python train.py --model="spectrogram enhancement model" --dataset="synthesised sound scenes: up to three everyday sounds over a background" --train_examples=26041 --n_mels=64 --hop_length=160 --input="log_mel" --win_length=400 --task="enhancement" --loss="l1" --arch="unet" --norm="groupnorm" --activation="relu" --weight_standardization=false --channel_attention="eca" --pixel_unshuffle=2 --widths=[48, 96, 96, 96] --blocks_per_level=2 --block="plain" --attention=false --upsampling="nearest_conv" --init="trunc_normal_002" --optimizer="soap" --beta2=0.99 --lr=0.0036 --beta1=0.95 --shampoo_beta=0.99 --eps=1e-08 --precondition_frequency=10 --max_precond_dim=1536 --merge_dims=false --one_sided=false --adamw_lr_other_params=0.0015 --grad_clip=3.0 --steps=11800 --batch_size=256 --epochs=116.0 --lr_schedule="wsd" --decay_fraction=0.4 --final_lr_fraction=0.01 --warmup_steps=590 --weight_decay=0.1 --adamw_weight_decay_other_params=0
Rows from block 4 of a small spectrogram enhancement model, named by matrix and row number. Each number is 500 + 50 x the weight over its row's rms, rounded and kept within 0 to 999. All counts start at 0. Numbers have three digits each. After the name is the row's rms in percent of the matrix's.
After each channel's rows are labels from the 100 clips, of 14848, where the channel reaches its highest value: "top examples" is what is common among them. Only what is clearly more common there than usual is listed. The data: synthesised sound scenes: up to three everyday sounds over a background. In brackets: how many of the 100, against the usual share in percent.
# conv: 3x3 conv (model.enc.2.0.conv.weight, 96x96x3x3, each kernel summed), inputs 0-95

conv.51 092:481560499499550469559503522443480395566568536372517443437484542558490446563478573522474455554517487511476486523408416464416517595458480573561574563513532517481541534563464526398484517407499415465415530508483520566522483459562480479453445451474524497451418466515490588551462499544491414511
top examples: background: none (74 vs 22.6); number of sounds: 1 (73 vs 32.8)

conv.35 096:505495485412507551459518557529529438557524470437455417513483488493440461552412475473417439475656468540454546538495497397438479529521526535393528441449473507503513477514423599512517565471577452527502451510492552445540505462555534624516425484612545447531423528493518444503465487569490494511
top examples: background: none (67 vs 22.6)

conv.75 094:547542455551539464490495569465535351542487439521561416457503488525479509455571542461419476549545443556590551504455499556465574560469538595508490423478509540503497554437501528605501507476525478465514473517420575469472539499427486478498542497483516622579419482511448374483457553472454455456
top examples: background: none (53 vs 22.6)

conv.89 096:507585558499442453516568538440521428552545458430478428537520488565517588531461414499459455619452500534537526461432418557426539500515563467496547509525547519527508495497489566502527558433529560513413431504408534538401492496553510530371436515402514508458422467560474531552510476465542506554
top examples: background: none (83 vs 22.6)

conv.88 117:574523421516495557442542480520531549482597427577532520529498532518518474510561450591486547493467556492565511486517472555431542577430518446452629540432491476564507472529473481436424511446589445546588515351479507532498562501487419451426449518556456558550521530561455474493461484532568504472
top examples: background: none (67 vs 22.6)

conv.31 104:484490495594533539488426549506569482486499483545464460465560524512482466614545569436403465550542438486477484518528457530517371538485540481514581467569527436572453548534449494403467511508559583535436526542559393514377541500492502489487530512470579536464548516533560588480489462494571545589
top examples: background: none (74 vs 22.6); thunder (28 vs 5.5)

conv.82 114:490581460527537558431519496563517504480490475533539559485542504543523535498526547518502481513421404475549497470575542559386492488426462357533442480518496558508511488654517461420460561482441499440474537408559488605428488572455497487463568434451532503463479456571516447453510561481461453547
top examples: background: none (55 vs 22.6); thunder (26 vs 5.5)

conv.58 096:533462461409498517451567522543516532564503567440571545504532490500583546532647521572450489415527488507634568514424490540442491571498512482455578542444502460534532506542380532563424518480511400527464499452511557556499567562460478396547553441510527519519518534445516485479470528508434474494
top examples: background: none (49 vs 22.6)

conv.92 085:428506406550467490515582505482470472492524438421487480559550494578549528559504512509504510521424491538547543523606422538445537538355463476438542486457500492528553470569470562469528509453515555541494494535514587583453555587457509578498576394489539492457554542473463487414621525446457515481
top examples: background: none (56 vs 22.6)

conv.47 098:596444553485582565421552538520544530460498600492471497540409599474509519475556505577473470459418470570491554566528515492558567609519496516544543446465420412475454514585500472556396504537466503445510471432519566441488472623532526449460486530509582463548489470532434484498534461448497486513
top examples: background: none (47 vs 22.6); thunder (26 vs 5.5)

conv.0 085:531432467643461543572584523496474505442556498530519569546495586500435542615530564473487491495561503523474502432563484409508579625485599496453601532448476497454506538509495501470497502453528589575512534492485459478452471530501531509537514464599488462521535528512432505411536484470401555441
top examples: background: none (58 vs 22.6)

conv.2 087:497497501550503432519538515465485509530436535455526442427524436613533569561480624541533481521438525408451521515500512446484518472415529431454575531467489538511515517522487473481495467477426532437519538519524499468424488475665485548415553477465537546510401476607538495429449437432518455594
top examples: background: none (80 vs 22.6); number of sounds: 1 (66 vs 32.8)

conv.78 108:450470443499469520491530477481494564497435444400476506539499509514458489549579471442571501553424543532545499514448638465525497437527441465481471446486481583448450455441527529536614486499594471521565420586417592520462468463548464548456445495511504500524456479444446447484528503491353520413
top examples: background: none (52 vs 22.6)

conv.40 101:494496426464496573523464536411472506461557480509537571454548487423557489492488542446492500526497527493579524436586512476508520456571424441489493529555490411520523564589609514521492543496565614524532414524549486490477582538493561551479591585435595600476484472454423530575435467489471511447
top examples: background: none (65 vs 22.6)

conv.72 099:473481569502426432549457574525555522515479492467459518514435504626501430610517507514529447534463512498476504467427488525435572601501502512463515502523482528425500562487460552418398511515454465571573508525465518491449474459507436520507554403468508401438578416442513581568528428594550536518
top examples: background: none (49 vs 22.6)

conv.25 090:489414509519460478487538537466499488607543491552454462541594577514506542545465509490454520463391489543524605483470488520495478552371452540442487467461545492553509499512507438509524524476450555580446463560417593515434562411420539503514580412469519486484437569490475565542484419406566535497
top examples: background: none (48 vs 22.6)

conv.29 090:492462505504418520506464545518506540462608487546464523519599479512502445584464495446527543412432436549434543441627510475556456529414511361466502492431469517454442576494487498459481486591540537447513503450538535461560524557592494504579484571516477452452541548572432556447476443521438520504
top examples: reverberation (64 vs 35); text has "room" (64 vs 35); text has "reverberant" (64 vs 35); background: none (47 vs 22.6)

conv.11 087:493426499514485503551546471405535504636453516523448515460475483548430420493566553513513441533498455459466514554509461501408516493503622459461561455421553503459557515534445469441530545423508554433535435436418459504464465489537561529401470456519480539520625464592475493464494544463399540501
top examples: background: none (64 vs 22.6)

conv.34 103:431503448503512566477465505474456386462504562486502520539511427494465503510506490475523531419541491475517460482455507451614500594473486425422501414493430504603513437533435590477439526533520519491486444394518519564543499512485544627454519406556496593552522461436484383498489566508510435551
top examples: background: none (66 vs 22.6)

conv.24 089:551509435500436478481542443483499427502510620580463561402532558588626545465391499603468507469545494441623525497473586485555491435535509519570501513525528401475454567425564439504445528496511550458456475404482497540455511480506547485510538505514500455518460566475469526521517519555439557491
top examples: background: none (70 vs 22.6)

conv.56 098:493489460487441540481444441505424494550479603492488493502565487480523505576472562446488408475462481516546506526501525475534449533494545503489600633503522484517471568521482519398481533542520417596535361538462511489437486421465526536587502510523488420449486482472485456370508535590421534409
top examples: background: none (56 vs 22.6); crickets (26 vs 6)

conv.49 098:573543443501496496478485475444413539454504531526551504433512493480543508480542522519529580455544508546474528539517484565494383566538528526436485490497435438422434571473566505542481449423622547536577505550542450434399524559498537454577572394476505585462585571442509473536557557511513544457
top examples: background: none (58 vs 22.6)

conv.15 087:447535656530498507466453464438504452444539490522469474466472469608500419424516465511511595477522481489532475426551547465426512517505484492527559464528412453406574581475457522461563564444533504410495541473418516497474421531530421470490447449473562603497471547457498455429457513567482483587
top examples: background: none (50 vs 22.6)

conv.91 114:506520443478360509502507556486501436477508496472478599435516478505579487526401494407499502532509482529510428462560452450429503407496568518520523504507575548465509537535498573578557543438581525524551370456493547491400436509550575552483602541482445420551482474445485488473470486542440505566
top examples: background: none (57 vs 22.6); knocking (29 vs 5.3); first sound: knocking (25 vs 2.6)

conv.61 082:494517400497522618472564528509499454438509418533563522381462547578534522522559545369497530552514456595579540459507505481506496541369578517501586536478522556551520516539433477451547525570452492550496492472509523492489575508561478550596522500463496407439507524484513524519582551468524472565
top examples: background: none (51 vs 22.6)

conv.44 093:505528596430526499454466456542430434479539545603415466531496490560462438545543511515551480454557477390539535479512470509522428459579582525482495484546519406480546486500377516537471625482500490420497471579482470479518514455601476503531527464472578430475590464584530451513438462564500483558
top examples: background: none (56 vs 22.6)

conv.10 090:448445529501464430441545510488504497474423515580518527544466490444566504588586467446480544505598541446520498502490448453408444465535461548488542401480493495441635540481478475457543438449578489526457408554419513467477504445503424520505564518582496515484571530601580506606487456527539547491
top examples: background: none (46 vs 22.6)

conv.42 110:549524544524472579525585507540537580551529484449444534537571464509402420590523463545432529520361544489436470513493446515513534582546480524451429496457494437526501520496488539529489551526427393494504561490489522415499484511506511450539473482399484434575538435485473427545499415581404452446
top examples: background: none (46 vs 22.6)

conv.76 116:495578523535504493575530575563528537532445484512466377540501476484588511550496477549431495467426517549467493543508442578470483572533447576465527412511549582407565485514451546548542549571480466576452507546547511543512542429466496465525517474590552559451465409548553481539438409435533571565
top examples: background: none (47 vs 22.6)

conv.63 115:545492557489376491486411431455540473483475562536396523504489491534478532463525460524517432595535452428545523459501469507492547569469457441533513603519582430467614509470531531534449501506489543489469512398420514481582557481497513500547564486533527522544483431431439512447363422577511458530
top examples: background: none (52 vs 22.6)

conv.77 104:554540561472551484534457427498470457497523581580444402546459504561427467488442595532527358515519384486476513505515481549397480562534523493443537489551541451516559490539405465393451548443439473453472529479558456525544464490584519499412487467492485476502524380485546536543517452482508450500
top examples: background: none (68 vs 22.6)

conv.41 100:506488544531500614457549584521461507443513459518579612552535533468546495491486485527410526452502514352495531504513491462488468528485397408534482543545504460473609549493545550476481546469479484584431579536499520479468614536421493459591512517475532502497475414388529488524544532589524511534
top examples: background: none (47 vs 22.6)

conv.7 099:596503538455461620563501510511463497534548633519508509446452570476499453479439527497456451459507539566513529491551526437533539497599557409498592556369526557517569469529523592462443548439553512512447471572536497444386562470552445467455520500437514506460507559496515477448479458514499565484
top examples: background: none (58 vs 22.6)

conv.17 097:570523509457441584476581552525468475481445469438506473540514431524421508429526485539513461513509496486524421463579413502505581615438529565533544466566507495429531552422524511455522462485539497597515492464364547437469435501530537616434509490464492517507423490440423495465434592521504507431
top examples: background: none (58 vs 22.6)

conv.5 105:439640439520569531593555461502508396463518556473412525476515518516602433555462451568461507490463507474472404524458515493511589545433504511512480454471513492506602442605427506477453517542474493532563593449521555494594535509462503525482475421576499467554481580545450430521493464449507488522
top examples: background: none (65 vs 22.6)

conv.81 099:482505504484479474506527397495471520510537561428502580535503466587542490524386489525493418490462473484528468480486543503453609514509471418485420531531422455528566527595401499456495545423475456443546529504469609492549423475511469510499480506522520427598469468464515428542494530584338468452
top examples: background: none (61 vs 22.6); door slam (56 vs 5.4); first sound: door slam (55 vs 2.8)

conv.59 105:534527537525522354509528523450410543551476501446407521478613535573485458554491502455526543591466582438442572491439493541523459462413450487546514510577576570512539589525423475495506581509462431458513474548495519438517624530466512438558454471468521472562467462432528503499477498566524479452
top examples: background: none (64 vs 22.6)

conv.26 120:516442533516535476530565567535430498535516481538565518488512540547543557478400497606493421450558476530448578510495412457512445575559466547520650490414552528537533514524565479479542447465551581492495555511454486469448587555480578490460510586540557529482399520589507466519434517426466515520
top examples: background: none (65 vs 22.6)

conv.79 101:459354403466517362438516453463439492513498585478424501521557442476541496540499402494530572439470501556437550479493538501492464477545467523562490498449490548476471482519502486565598471494502530437541553515467449499592550484516514473609512426562489475521545518446537501506528577546434360505
top examples: background: none (55 vs 22.6)

conv.71 096:553441474628512483521561463508472537563412505463533450484558476363461529533510512480486438472436512591395459605492465418596489525443507482506508491477529455601545497463509484547538468532516560511475545509495466484550505540440470591428550531540528440562411500598488475508480521464532502381
top examples: background: none (70 vs 22.6)

conv.36 089:435502532632501487589516490567512479567490610481508509538496552553559602518351465510568557438540462451428479446539535433479559528568514524490491560490547469524566488480562550488430527499481527396430525558547444515409482445574495545509532473567535502514494454556446469503455491460429483552
top examples: background: none (49 vs 22.6)